Rows from block 5 of the image encoder of a small image captioner, named by matrix and row number. Rows with one number within an expert belong to one neuron, the router's apart. Each number is 128 + 24 x the weight over its row's rms, rounded and kept within 0 to 255. All counts start at 0. Numbers have three digits each. After the name is the row's rms in percent of the matrix's.
Before each expert's rows are labels from the 100 images, of 14848, where the router gives the expert most weight on average: "strongest on" is what is common among them. Only what is clearly more common there than usual is listed. The data: scattered letters and digits in many colours. In brackets: how many of the 100.
# router: router (encoder.blocks.5.mlp.router.weight, 16x96, trained with AdamW), inputs 0-95
# up: expert up (encoder.blocks.5.mlp.up, 16x192x96), inputs 0-95
# down: expert down (encoder.blocks.5.mlp.down, 16x96x192, transposed), outputs 0-95

# expert 7
strongest on: red (100); green (76); count: six (60); orange (43)
router.7 133:109086146115153104106115157133143113117095145107114124137156079106130112128153131121117153153125148113091120096118084081143070148134148104112130101127132128142171101095095113154154125116133129129110120085148123081151141107147100171108172136115161192132161120142111166131163130119122134131
up.11 042:133106162154103153141115121131118146125141129152096123066107134132146137120161144123140131119117122162155106145114106112189188146127125143112119156122144060126111111112122116115132188133151128138074128119086111170108146085115115132137117135131135118110123137117172161164103139159109110083
down.11 038:104106149106103117115126161152203128114118135085112111125134099130094119129126128157095129149167101142142145133134116113123101102140118188123096143113129136125141136168142161141158086120087117117129103153122132146104142111129156090113133179117119168130131156177081139073147133135112154144
up.12 067:099100139147129131172132143082109103115146100169173117123105144094118145122121142158126118095170109154123109148111113168144100117164079131139121190163094100122144117119133111106135125131121148125104123121159098122127134112114178146097100152118150159153138123162157103111108075153150105115
down.12 068:096090138135112130110143138108153116110139156091137125135118154136192159136149068123112077127087143126138151115132163082116069153114094116117126151091138109132116117133107149143109132115196126141139133151107129154121122118146112147133109113128148120116120144180117109119162172125121180106
up.13 045:171095113099148113134104110108137095098161094118154146123123115138132119100094125114096120155156135176131128145152118120105102113129107114131177155095090143132136140096176133118152137128082166123132149142164124115141153162124183100097141130082095120123146156140174124099110175139133142134
down.13 047:086116121131136112137161146111163125077101125105109106157113117134097108117143143100086143120126129177122134128108058151087173141113142083135142149138139116150132121121131131118195125133103108153132111122160115173152118080109123139141136170143103131097131142121129128158173093159139119141
up.14 042:113112137115108147116170150150151151133132083145153122132159131162148109135087083080148119131160140156123121101106136116135128123110126151141127097158128097152125163134136122107049138132139149137120110120093122077115197109109106109121101125120160123094119161143154123138143161120159105086
down.14 040:169126139102116083138173106119168148136095118128112153132083091134126128114148125108118171117128065146145157152154129121106172140124095118157166117133129108110125100104146124133097145100161134179135086115146126116111172111159120120154106136169149158090115127101085129128135123162131125111
up.15 212:115126109100134146131177140156178174159120132109109099129118095149144156150147112111159134108141123146122115156126140113104097153084122123133125054170161121115076118138146128138111105145083115143125124141100138116101129114131144169144146145137158127074139145088096120120128164087101124111
down.15 181:135114130136133134141109170178051102123131112148087120075139165143093120118119112138140113126103139099110136128115124132152128118147125173119119126126148147121143162138102124101149136167167138132118085129152102126157137120096085088117122158122085119177118157147182148140169103130143110117
up.16 131:123184131142133076145145136105167100067093101148123138141120128135116117127122093152106097139140113095190150132146099148129159116125105111113132136083126132119119184169121155142139125160137105115141151155089136124106120147136114144086122125132160131145118074166108127147107166135164117124
down.16 131:109068132143117105115081189105100134126135122115137142090141171156141141134129104108119165135113171189122115114127144108144106111150135153086133125143132137128148117131115163110112134116110146132111116104151104128128187123101128153141164101140128153069141178127141131139132114067116118146
up.17 030:101151142132132157163165156169122105120121088112153134109083099134154140117119191112081093119145109127103149148137132145085145125140104121164104151148138104126107127159151114156143157102136160116132097161152150108119139087148084129091108128151146151120109124139106100143129084139103130176
down.17 035:181143127180115086100088105130146129133130060181130151152157124145164142090126159096099139146115113172148112128076146123151141129140101110097146105108107114121110135100172114107129107122130103128171136127091149134093143136143154151109135145118116124115098103122136133123139121135152085108
up.18 029:140139151142125157092138116148133122149154127103136127164112095126164088139132084123118146118127133147088128146160165088122135081119119195114101166116109105123106071091153119157128160110099131120128123143134143169126116124069140147152149135107128142111151140109167142116144104118068122118
down.18 028:108120120135144127114179140139115133109111165150165149124124141126072138103120117103104122076126122130136094138112094152126152177150115111144129171126144126154100140162123169081127117137092129145156137095130102142129119108073146131146130170128085085132099155177124096114116138132135171158
up.19 153:118120139164105106148121123142147085074143140123137114133152119146153160161135081140175149110105138128112142127112114134110131142081170086139106126094115135133107166156116137115147118138132125117168110110094128128180112114170099110085080104119143120147147138119143113139141183099169163148
down.19 162:104122127140153162116101162127106139142122105124178108118158124096117117132128102162138088139132118172156133150125099083158096112127137145090151108165117143170134133130162151154141144127123133117136165159105102095142182090107104143143163116112108139108090196105154117123113099114119097140
up.20 045:106172121128100157123167122121101102115146130091118103153153147138108138135114131080148105129077103104094145109099129107135133198136132082143092147147111104138111139144148159146136102170116153171142105094116128171139171108130151132146159130102114111119141127144114136114122127132068156150
down.20 043:136094154119165126151086144143151136144080126125128105118130134159160163158153105135144149122119116138130138124120119058105091141110089165111093118155138139134120088114073095109145116144152122105115156174141086087122121086122119172118114159118152148125138168124114113123147119105139163109
up.21 106:151122155125146098135117175102064148154133105112125083098144115126099123155149159137133169157172118110155135112110156106115139123113168106139093149118122158104122143137120178115113140137118145160107143161159124115148130108136152103167127059147123145092105103097146139135124131144131093091
down.21 097:113104129138104146163111099137119069105134158113141125175119144094098156107135112100127143145091164159096078104129133143134124097164145145131116133159071157136148116098117130127128121110134126125133112086164161125137089155126130143103108164125169125190135123159121143145119157114126176132
up.22 176:136146161124104158094099145109121166174153104134121133122131177141134144121124148137126125119122117113115120133124157130134149078131099121097137156148120127143093120136131102113086138171166117156093113136166074130063167083146133163139152146115131120116108173113100151128104088128103105159
down.22 173:106114102125137114112104097116160085075163114152157184130105130120142147153112115084100121135147085148132141112140112152119136143114121147100096110103122090134147100123179118168145159127151133111159132123109114112141170093088090163107145104164131138174126147139121111135157171147137144129
up.23 038:136118151067159124143134127163120169167159115120151110115125193092109140075118149100172126136126121149154123122094087106128118124128122119163132124115127116099097169123130165136113071102125111129140134153128114148117130187141137104107131154127138130185116136112091117124108122115103164146
down.23 048:161168152107098138142116102097103139118108110168096122149168157144120121131107118168154114146096173088155153125130148155107124135118159118125129127119138138068098116132116077150107100160147135096160134112111173097121127125127122120093136120086179120124145129098097130143143147112164171137
up.24 055:093131137175122165135091138174115145115108139133134151104099133134118135099103135074104141094125154097108114110132150133134170139122170124140129123189106099120144109145123118150136129167137107154143093151124096168143135135117152145136142103149120154086144136124142121137081070128094088085
down.24 055:091085109124200121121152118100116137140117152136105136155145157133122123146136111192113064116111092113124157128091129108135107144115099152175159153108138111134104162144130101094104171103153153117085125127121149113144123095145096147103128181134132118138106145132121130105128149120118155139
up.25 033:128108146114118164100149119064109131160136152128142110125122102152160106154110094133137133106131087131130116100153155150128148110154161151096120173145123099146139098145161142099116134129115128144126097113146171115118112113104129123146142127144103152187174070171154155090116102140104124165
down.25 041:102138129135103151123138158145165052117149104156140116122113141075123176084136117146061146140116139118131137137105102091124094131104172148136132120162112170156118100142130121122176128130150121105150150141117120128113140109158147134152127148084111113135168154151125118106125088121103146154
up.26 025:115171117160134144126158088140111134098158086113139123145125169133104174215136128120115070110131128132135143160155106146082144085164106146133101172154147115157129114101118116137104109135122135158154106134103154142129144155138135090105113124101142115090108112136093115146144127133125147114
down.26 027:122143149115097107124092134120167083161099102146102139140162086112133099071123170128151136144107111101120116118157132140117160145134118121162123149114123125094098133112168098115162187097141118126120107151144159160146155121146164113093157128123060112136163118132094115129155139136142115130
up.27 035:154140106111107176088158156110167169147161096137065138121108117118143144137125090124143143098147148103135116167115131143128124141102102127170122136116141100152149100139136132121057132116107148174131116105119127102149132149126117106139173080087115168120123166133134130126121107161100109140
down.27 034:162114147110174102107122115128101107095131101146096133118146089138131113124140108128132165119114108154115174102128103166126143138128129165092121144147148127108145125092166164127164162159109142154117130101149137146165132126091128136155101128180087104133087144107077115142138138151112153069
up.28 014:119093140177143134107121152114120135162180127175148143083114110086115114130095158114103088133128110119143133129092160124147143172127120151159123129168110112120124160085128124180124136167122122121113135149150107097122097117131119130154171134119154154139105150116142161124072118146129086090
down.28 014:143176119114140104129125107115151131086159110122111136145127140186148133162145100116168149143145103169103183119149143183120130137133135146108079135138126114116123127110100120103130102137125149112114080102125165149096139130132136107136080151132124116124111129151078072130166176136126163134
up.29 152:128110160142077134130177115093146132092114135168108111089079154123152132169078160122123132133121118144126144130109145136120130155101134197138113122186129108144132114118121132091087119116128133122099104114130130097125119117130171155118160118129113166128130157190107141125142169140133102102
down.29 184:131145142111116169152139152088125146112140114120111123119079151130141122134082125088139105126148079187135136116112123152112153117109124119113126150137060126120151125105140134123120129133118125120131110113142134073132138169136107121133169106084128138128134143118149181118113194146203119114
up.30 075:161127120098140145138140149148143110088119127145167120125125136145106169117150111128114138166141118157124130125125137121124109154106090103105116109116148133081100142119138174117130111141083156098134138128116144124131120091167164092149126073159094125119123169198094154106182108110108150096
down.30 063:127164122143091118111096110155125189132171147085147124122132168125128119148098161121121101106113124125160108137098115143137137110135153150158118157132094147102172102125096131099094129106173118126132133110107101126117118166132092114116107153085163133164123133107158102163106174149095136165
up.31 074:122150129126114153123153125175069150163120110106108105104120090097115155107154156115100128129132112142132123152116115141149130123117122130085152155152164070149158092134111140124095180143146114165092109170150130092135140098112087135173167135121114151094134162145123137139119100150140108116
down.31 061:145158174110111147106117147142166127128094093155086118110129123134144100107092117136161129116107118147125142152140127101083143120130106105110082094110157155124165090126125111151163161160117147157148135118143073144136124132127146109096154149097097098126136147111140131105173194165127117135
up.32 023:168163165187134138135162157134130105139138096175137105137118140104125143120134136136114115156113152151134140120117081128124123114070122108126121117095097098148120104160135122161120092142082141134161142099129137128163086142096168117127182126114164140123096108171103144135114099103105116098
down.32 020:132123159117116120091115156108160126120160114144126150114105081111097132103152123104121177123095076112113143167106136153099186138123139132142136120103137058148134171103128084130166134087161126160116176129123123111118120129107148145126108161111137139158148159115120094139114113141137091124

# expert 5
strongest on: blue (90); count: six (50)
router.5 087:093137091111100151073113162097112128115154090163139086086113138136104099121128111145097103120107104133161142118159113107163165109105140148112167179140117127125139114113149147125114135149142130142173114172151128150138152151165106149088086108128116128108110151114164117132100110160093116112
up.12 152:119156104111147114150120113095211159087097114121096137144119112158132140098119160121105124158113126134155155136157147128118123108147120141160155144146134136131109155133136169092125084113117099153118152119162082155058090090124143151106125131120112119137136114151097112128124146123113112179
down.12 152:093127159157123081156148137086093111113150133115110135130107150145124132130095137119117068120150139057106127130129143177123161121142151144142146128109111138090124172151098147111167131135134113137078164134102147112120100165151117148089128127126148133135128130117126145169081170119165117145
up.13 037:137140110172120119156130103159110122101119121149139158123128117120109141119111078107138126117105069159155101125117105136122116126148133118135155101118106118093120171145170073187151115164099105175170128165125106129113124104152150162140143113106117130108146169092136102139119095157119095148
down.13 036:127139106114138131138119096177158116165101128147107142126126150120127102104093122107134094147165102145118141163095107149098119118115126136136129106159179137113139131101129097076161119154163126091133129059154112149141063117100085146132167119158127147117138099167146137105144127147145140140
up.14 099:148124161160112134134113120169165132121119120143110119086132140107123111112139155159112177128120110152107106158127145173141134086135099123145142112155160113145193115095125138150106131122097099145091129148141119090128114140115152119095099156149079107112109112130183104122074132165107094143
down.14 118:098138164118140150130127102086111124105121151128118079127117137118116127137107105157136097124128128119141143116096128131111107193097120094161102167135134132125129122143131168140142074132137114124149137133104160140105095133137157165094137101105106131133140181134098129140119231127127156131
up.15 065:150121080146143155117161131156154155155130098142147162099104110094144059113117134117155153117133061166150146127091119129173150096137111104130123093142143074140166106136144141140125133116141143119124127116136113141140156160139135072131132131143126105142095101143140123135139088154085107118
down.15 059:141121147104152192155152061109094157124121160129138107142127115179106148102120074132149128138106134122115147132095139098117088128090140091111091156124120124130123099130161127134109079115135123108133135105105154162098109140152105159161152121107142155110149122112106132105109173118148166132
up.16 059:132128114110155133135119173134111096132149159147107134102130136143156101178122115170143082092091150139120093143134108157148158128106140145130181089079120156109132108107108100150134150091092147103169119148118115149094134166093124154153153124135134087100145137113160091115121109105123109143
down.16 061:102123143156096111116155097131120144097068100108111138123097118171139129116138086116102125132119090121127143087158112207087166106101151105125148127146131121150153133131140123165166147150130070136128161134155103150143140111133118120133110170143142133135134109097127156151126162113165102127
up.17 065:128138142102106128164091136124112133145091096124122143192146124127182155144100142158135152149114144141154106131132087166104152118118162132110124156123069125136158123110162149158128114111100090105115111124142100110111110089124128141141130089095136182105160124116118065135145151122133157116
down.17 060:138101095131129114158165091080116096103170142136130120095124137141124124100132123115141136118165066139131111110158109096118138122153083106109142145103131079137137175147149130087116115118182130152092094133126136144117162165125114157107139147155100092157128114143141154091156124122140148162
up.18 048:136120119156114158134144166150103121106150150147123090104189143110128151111100148123134098094087114109090079112154189139163100117132190101144143112125145154104139134088129170093158109121127141115113127120120129165139124112158104106104094147110116116086121112142131144157147113101138142143
down.18 046:075130122123187142143108088109097145187103123106108122148125110143132133172138135151124153131125144116149117188105105090169123136089090126154139109128097133106086122131144160156161116143171143145127118166122101094107122102109122147160131153162159154147131134127138107127152115143133124089
up.19 074:105112127154122166100160124159127126129137169142128155128109067085107116082115091060156118110120148142131114103129165098125117117100165093104125157153152137115156148132144133154117104134080120133118177184153125149149139117127144098124124096133148124079142159128147141138152127148135122133
down.19 072:160123136116100085167085117155169136143107112165126183133109147117134121144089148138135130145080100113139152139114178113124102104166133134106094103109126145123131154111102105097119141133130164118104133080148140141136101140139111180071141119149116135125107074131132163105159123145129129156
up.20 111:096117137145146138132178095107182148101144142090128139139129103121130135138148082165104114102135057073140103123147160154132165122135133149125143164169102127100137141135112118120106096135160116176136131075145116111086137126118133147125110154110131138151073130129113114132117114125117154160
down.20 099:165131142154138121134126103146105123117127135151104116074114137167156082128108122175148082107111133099115145145141113130155130125131103178130157139183135118159120138099128135127180146069099096098131118143114114143113122156125134102156108148138119092163106154147147123114153119120101172078
up.21 095:107158137096143168131135141175082139151116118124112155110120132134151146149132102142140078081091100135134135135102122149088098124119142085138189129145171111121146121129091109131105152144130104150180121146128115169159147096115071128146137096125105131088161135109159109138135126118126152133
down.21 093:096128124149131162135169140139195122107113132148108128077066083133144075105109133176118112098155102130125156111084099148127142177118083148141115144168138089153128110142113111147154117112128144129154102145120116150156119127113134107111140129126113116132116158137177155108132134147135115105
up.22 039:130141102204162153135169135117122139124163134177135153116137090112139132091089116113155086107100112138108122097164114103155101155151121102109148136178131119154158159125103118144124148132137108174141058116148101103134113120110105139119131130113146109141146153123123138110147109090136102146
down.22 036:092092118067155145136110149139098112127069125098127141099111147127127139138162150155109146121118141128089118079132126142177143102148103137135145117086122114144123095133107159158156089110076102145141128124110140138094114153139171124158148180158157114153128101141139135131145119146094132158
up.23 147:085175089109095085149128098108107138099137139143144112135112135103120143149127118120125133135152094158138117117139157138137147124171132131136154112127089080136182185130158138139084168111113103195127152138084141113133138127146128109136128112143103106139095148164133103097135136143147082131
down.23 131:168108156133148143152108171200086122129115134094076147170171116150097133107188102135114135092123128098068147111094138148135114142111107079127089123142119133125147133166138124128126110156118149112135115097155139147147127117099139121109155128171137144134140108143139123132129125110104147107
up.24 033:110137130121104146130139134151096143111154126139101142076126136165126130165148114125139116088129102115080123120162148117150124143107126173104061141126141089130118128165122158141113114164119147106120103130086132083149129092141195141068146142138152100099150128138156163098122123120141113118
down.24 032:141147159113137121103106149088122140095140124111148098095172128110099140112138139145117131121122134116170127099159148100125152125158155122107156124100146120132132163138159091130109160157067161157129138116145127109113144118096112150122110088097112159151068200128157121162085140126126113115
up.25 042:153114109157154150104108157179117132101116084127116144094100150122134109112109152091119143158124145161116137114127096130132162162072143104123153140111119100128137144104168107109110142091144138099132115143154105068142116105142171192149173144161098151159105117119109122137109124136119121123
down.25 031:121122170121132150147125135112180150104138119122088093132128116157145129129148117152131095097138113135143118115135146111077119111124127079170077146112159141116100115158128167121126098134130140133146152086134121130138125193168153095118099087155163086138128115132102106139130131174135145080
up.26 053:124126096123118128099125150121137137094115105134146105135131126090156116188138097167124123078166110099134120083147168130136103137133161140153136159167160102149146143144094144122082132114146146173142145071113178139120135116109163095138104099145121118124084148163116119137137131119087136137
down.26 060:141104158172148091159116150154077135150105133135127174123136145137115132128137159114143130161126097154136111109131127169141157097130135099138150090112105147106132170152098101118088131128118148138083090140121088112150145182124089120093154145120143122094140127078161118159100148099123106127
up.27 175:155105137177157151146128167106130143115111129118108163106119162108133108108117158142146115147088124120134159122119119120136129097126128079115128116118126179110127133149103132120203093125125115091131144100142098190155153120143141158116160154145116103065127114088099126098141089134139140138
down.27 173:125170122097122144120087108166178124125161101140142106126139128123086131167132134083130085132163122141148075131122134087142126122145127066146122128105116092113098133118162134156083150136120150118151158181106137126102136125128114137111102131151178118160129134109111137174152133144119145092
up.28 096:150153106125117113153099126141131149145154108145070160101132107132109129134128158125109168190138128138109132151138132131161171121128068161138160120132139141114096129089097117136089087158146109118116103097137163111116082091143160156083128160147110069126137127126123154109136117146116119131
down.28 083:110141136147108121166118118051127103103178143134117075181114161159108107127159100095128091106102137137112156161083121146153125132107140132157128093109160158146148155157131142095155076120133125143120167109129110170150136139116122128119140146139106102098106127118123104160114138146131119136
up.29 098:152154176160120112151132134102163149157101112140131122136133112162151143137113165106146102157112131093159112134150120116100155084135147169140180097104143161115101170140138084120158107098098113122112086126141123144106121142111113094137130114117154115084133087131152082154136095118117149163
down.29 084:127186129144106093145097077138114120117139124152161087121110155123133091115126174097133126111102122097142126092142103118129161117166140144170146162124148149094103149145103119116180147121151117149144112135101123144124140147110121112079120152105114087193104136110109116140116145161119159152
up.30 041:142127103158136128110138148111112107113120107114130142094171182133168129138161178131156118087110128158071124125134126114133112108115136149138114127124159165090137123119152119063162124111133157115114131106117114173133150109095185163111144152157116087157092103103138127101118111159112132126
down.30 037:168107124097140149168089122194142152122159126114093135122145098088129147144157112124123083133114151128144131146117148063092137154115115089111119087105136115107129153133161135173092142160128152124109111123136149079123095145118124123083108106124131143099133123126105136161167120129158133101
up.31 219:107125097141110162097104134150106157115156113156121119138118137133118136155096138095120122156135122120126137105167171129127164124115206176123131098123148117117117178133163101126115161131120169156157141160149139110107136088103093143132117121151117130099081142099146113137102066124119092131
down.31 199:137103159121125177087122180110118171134134130115137110115126142125180129130165153107177125114137137115123136125151091120136117101103141133092127101077172151122133123116104135137150158125131167098114110112123098105123112089128097120157148121141151138067143114143156168105123063131098117127
up.32 116:149109156143111148124092159123121145152138132141119113100076128123112118143137111097143204140144117148120103135121124136097140136106125170129134107149155132130115091112133094094085141144139179117092142153143100118122162106127189137103162155135147124084085135091173120115154112101134105140
down.32 112:143155127112174160110125170074061112119165138123125107104147161114126121139114116179137083131114110103167167086121188091142123145159128086124120137099144120126162154149137093150112114138115162129154137095139133131132142135140091140151136131149129127116101145121091161098122121138114112117
up.33 045:124106131118141110150169164089104098154124124155142149143112156103117094141126142096102116122141165106117110094132136103152120133148146131118138079120128067120117129150184110100132114119093087179124137109146139128123122154129139145154110144106118153102132097167125159129123113208112094155
down.33 037:111095157132107111152167068075109146105105144127128093110117154125159114110122129118149129123097102166141087137138132108110135097092169143131122152131150145170079084145149168162133109120124120124113115167134104136125137157099115148140106104083167134128149157140114114161159166141127152127

# expert 13
strongest on: blue (84); teal (67); count: six (59); purple (53)
router.13 093:098183097116059152103140102104127125118153113129162097120091103099122138180143121125109110136119073094168146109152131127138128120104118145102132129138168107087142109118128126165144118184142116158155155135154130136130126112139146143119118115119184116121078149143140154123145117153140150153
up.11 176:126133123152147143166107142101175145125125134137158147092133122095106120158139143170134123119109085142128099134126102139135136127164093139166117084156130104114211150107103114148091108106113073168117129160105107139112121160129112132082120121130137138145100130118163098179122119131123119153
down.11 194:103086122096163165105117105150093108116163179118146114151176133110126144116102140090112111117140188095145087107101135088140094168135145132147094151134128093139135116116153139155106119121109141109155164152142146105114095107103118146126148145117151152115151132137099137105116167135097173131
up.12 170:117127115148142163155161096109126104080112126103153137142124091129115117098135108157128183099138137135116126143093096154115105158127099119121115186135122097138106120140141156122156103152120115114109122135121169150122084151140170151088129099103103142154154082149119113159102178162117137165
down.12 186:096100112153132130141193112121147126098093173116142144128125152131111108107152120164109147098121130140094113108137090125125092113129136129120138163154150117150141103088131164130142113123162108166141116106145104170161110053113116191133124132124094139135115134124151163126142124103107150174
up.13 098:133148167068109115133122149140116122100095136129168110117102138144140115098126197131139151166113142121129119136121105139089195141127120114141168149109158128136111175102096116130157146106105151139155122121146096109127142110091120142094161167109098130109134113131124123154136061132122102152
down.13 082:168184155096129157130111119150150099095118104109118088138127102157085129130117103060172134156135092133143155120125138130114106122131085130113124107111108146092090099099143136113096095170124139134117126135153142143141111120150110152122131150117156126111134174127125148102169176109172139128
up.14 016:147166118120133141129151116147174108123101130130128149122136124121180119094160129151135124135162079105116143132149137121112104123187134078117137155136160101149122106107115160122121140086132113128157106139130186125115092093118139142154093135103103095110155106092133115085197140134114117154
down.14 017:113091135128110102139127139110124157129145130116126142085108141153137133138104129141100109111140139120103131146106141170163132110113134088115111152136099129128158143120097070078079151120152139111138148085162115114108129189130123141121146179135141152169113166136174086144080107136114158154
up.15 189:135182104111131102164156103094137116092129126116127122173132104134106104124138121156123160135126124132151098159127110148130135118105102130156132158117128084149101132138107142127108055165134094109116139142156125160150085109156190145127093105132096121154129102142100104127124178147160132158
down.15 193:127147126163132118145114117095135113075098102136114118134125142119095114141153124174121133116154111180130138105123105141123136113153123072094144153126118096136164144153145128101149131134182113152134086056157110147154131104132137156087141160106088149138110122107126125121179100132150137163
up.16 073:156133117093147159128144102070137132120137124146123183132145136106121173114122157115141119142139142150131082137139162104108123111100149122129141163158094162141121138163138139143081101105092108111119129160139101147124166105125093137101153095072131169110165130106101117116114163116168114157
down.16 069:144075147130147123103117132118177103114125111146138045095128114123083107104144144107134149163117077133134102137130093136148184105157105121122163164122159096148122118122148135149167132108096138163138142108153118155095152154124122119123126110167135139164099128110140151131133085142128114129
up.17 138:119105162154125118141134167169161145162142117138126161185156147122120152093129136068107126148110095093136145106118134137134133111150101128111161150094119200088105135109128113105119060124123097122135106144139125142097083108155143137135088160118101150130139123128166126136127105124144121130
down.17 181:141136131130134108096160124007089104143149132144133110095103140130152113115101139148109114106119118113122167118134154126162175127167129152158157164099120113161111140131110136128138159092150108125089161143131119131118129149132112139166146151113115082155114122126112129138111150150144113118
up.18 064:085155106076103140156145129154169118109134155133181127125143129116154122157142118136123173118116122070133128117118138109131127193144117164132129084108147076113130128138099198120124118098096086143133097174108140130142119121133146108102151086126128113143124109152152120128138140137109151139
down.18 049:164126148154136134126137116135123165157098139133128082143126116081104159140153155164161159115117128089141137122117147079135096142145108086112117142092116097142110115141108142161077130185160115132099112127149138110135076109150139168096165101139121169111108136098129137110147111144130090109
up.19 025:141173144137124133162157100137136137133103161124104161147140099134085122123112110113176062125123132110181110133119095160122129110126150120123092152127110130084104128110110137136109105146124110108166071130143106183098079113141157125112121117135142184129149115112126118132136176144142155140
down.19 023:133144104141107093112050124087131097106128107132113124119116153154120110096124165122117130106133154136120151110120098143139133138172151143115142175085126090116148155150129100093156180116174143155152106106176152156162146128115142107093152166100092125146110133137136102116119104128137134142
up.20 107:130083135124140115137156131093106127138113131141145146184152100179114144144109121081121130179149138124154135124110093113109129128101113078151149140154124167116148143129159115121111092120100135109126176137165102118111151128147121167120145087087161133092162114080131122127116153140184125136
down.20 112:160126124156152145124150112064142121128117112123168105068168190095127151128144141097127150141114084143135127126154126102145155092145129167158128140137102119155145091129141169147148120112132094116099104114117120161130128134117106135137060132170139157090108117153103142134116114122102145141
up.21 017:129136111131155164124102164104149133152117083117148114117132130114135131152150175164124111126151096139134134153155113106130170111091086156132162115116126084075143139130107120103199184128093157136134157079119129126147148121117086133138145109149144127109120097130150135094133098130122116090
down.21 013:096091142129163130144143105103132131111072126159093146124148164144148106109104114081137135122127110138123139136112109094098140151104174099114114133095152144122117135110137136176108089119140147121176126174102128137141101180106186140133112076149144122092131116104102156150129126125153106105
up.22 016:106173144154130138149101137127112141128120109133143067147098138154160129113113104111176113092125127089074163129105111156155109122171134103152161165109129109134125135147119101152148184116144111146145124095120134099152072168111130140155173172129118127098140125114085119128120126138112122139
down.22 017:130110111114097087111158101107200085119158124126124187144128094148116110121131131139112133146107124153130111145127136162121125092120133151140124121150165122141038156132095108090108100124125134145161120145142146144127128151130126119060099153102140116118157107151119114109116115161134144141
up.23 156:164147106136114131149181089145135142113122154133127167145103165136112140102132120080109126102104135119088149107107145143128141125138105167137118150146131150088129112135116093137051051131161077134145107108123133138130103128141132139094110149116115132177106141145107130130143129135116138179
down.23 168:127116139128118115114142115147137144106103129131098109117104081125129106104126118175113094104142121113110119138127083159137146151128141120112166134140121067131129124100161162166215160168054133160131116111118155135135122134137120134168149159120134157122162145107115130127148106137100102101
up.24 095:130128151105097126159152138156117157136146149134091103147117118088131176092143136139132182092102139116153157108184150101086112135146095160135128126141124125130095149164141145106122092138147149158092090159128110117140097132155100104103135130120136103144167178121113118152119130106083112156
down.24 088:095118149167144165078118139062127149147138096151109131105123110135157116155116105093136094105142134137124084141118105133134177112139116125134147114127115138132130124094145154159153117148095127139153168099117112097123171114100163168140084158132161132084130102130143120133194127114127139134
up.25 075:087167117145153133169170134112128117111152165087133106154100146127142126113128094159128120055115135058154131136108123149114135142128154151118150140099117103142153129159108136156140135148091128140138128130155161140147090127133113116133132145102126108088159061139137140130077118144112106148
down.25 075:134148123137095123109145107114151125143086141115108164079110113135082153157094102125099139099098088194118147129126092179144135092157124161123116137138138118139137087136112082126135110148157104139166120121148113149150144083124116120139134176094116144179131144131131140116155165150140114127
up.26 122:147135149118112088121101120157136161113072102118133098141186109147120113125147151133149133161140129141173074114088128130103137122121156073140133145166110128123100144173152130105111150082133129114167156113102138145062158089137130119131131089127156141122133134126111135120148120138102101156
down.26 113:128150116138115116146121100058128129169120119147106165138124148136126139125107113148151127164096148155152127155113167107148128124115129145142146122137099181137114109129106093140145130117135104122113124153129120158084150178144101140122170079107141081101155135102116136157071106099167091107
up.27 099:167110177112140134119067116114146157135101126140124147097093140131172138106119175110129129110128135147135140140150106123131156100123149134161138110130186139139100142127132134118139149059105147135119142095129074120093159146118140164127168113139121076108120117120138109131110183149102092127
down.27 091:086135118114135117113142098111124113129179157104145111122119091160138133161163111132138134116142125093160129142147156133103078102098140090191109127091186164143113134141130120099157102115125125137134159145089137147101125172096146150123073142136133122081129089125143109157131144125149135139
up.28 021:078155118100136143119088100133108108128125132094134135160165123141101142140153124120111159169140150140118120138139128139141115175076162082140132136109107129114147138143182092158118125084092152135134146138102166090147141106133092145103131105100113160114123155112126134134101201127114156143
down.28 024:135124109132176105112151177094150130143109102130126126120151129113120109106127158119136129172122149115129074160105121107166116121145116138103143124150138130116132078113101163116103094142113129089098148141140105148094118119108136169153130075176134119135092084162153111123172077147100117135
up.29 146:117147126161114104164169154120116129129124142098101144138113126140134163143153105042135120062156120146119121116110101152110140130117142155110100126140128149096103115183095147108127121178129130135101068072111140115153160109135134112103142113138154152116163121142116116156130153127137128110
down.29 159:115089123139121126113133130134059139145113144119127157075167134148123109139131148118111127135129148175083094121095090137149123143174112165101125136155121121178146132139076116108125133122174105131126152151112084110129146100107132135119148163135114117177133143124170103125150093105117104173
up.30 039:124123133148116124097115097117166145113137130113100137139074112085168141115171098156137159124150126144153140137132147103144103091146149151159099135147152141140161108131113134146028139140119128115103130118139123119164124151104102112136113190105103109152157129145124089136122160132098104138
down.30 046:109123132129162100153180147126154124161119148133161145093160132120079128119095136094135063141135123138129084120094096118139163132147110088125124144126100115103123138120147163115149117118106124124123148168137101129055125132116145182145123128172151141111134107150072152125117129113134156125
up.31 058:124142123126158119147172117090124125121133154093109141153082145140146125114106151129121094138131132090142140128147085140096137116127091043123163147108101123099110145101146135128122134100119086143154134143134152123076106157119152161128133126106144147139171086137117091123151147151148155183
down.31 059:099155105154132122147092086126155120103123097128167150119123157145120110131130142105113144093112124116129173090133111141092138120166098128171128197116113098127111122105101157121140143079165103182149103124114105162168130122119149130084093155130097113144131116125122100123131143159157138154
up.32 035:101135111111101129149132089149092107171160156148165136121110104133157163143129172118145146080094109170107143131125110109139121145128148163151114131134150127154121128156093113144099136091114141132104101173143088148158115095130134120118153147131118114143135061128120095113121176137095140179
down.32 035:141161141097132127127128143085159154072114137109068120140121116134099088130123103137132096130150144118171139139144106133097152158108116042139148108091167125128138148124171112164160115164107107135148121096102132134133109123120100138145140150130152159107136182134101119101113145137135118142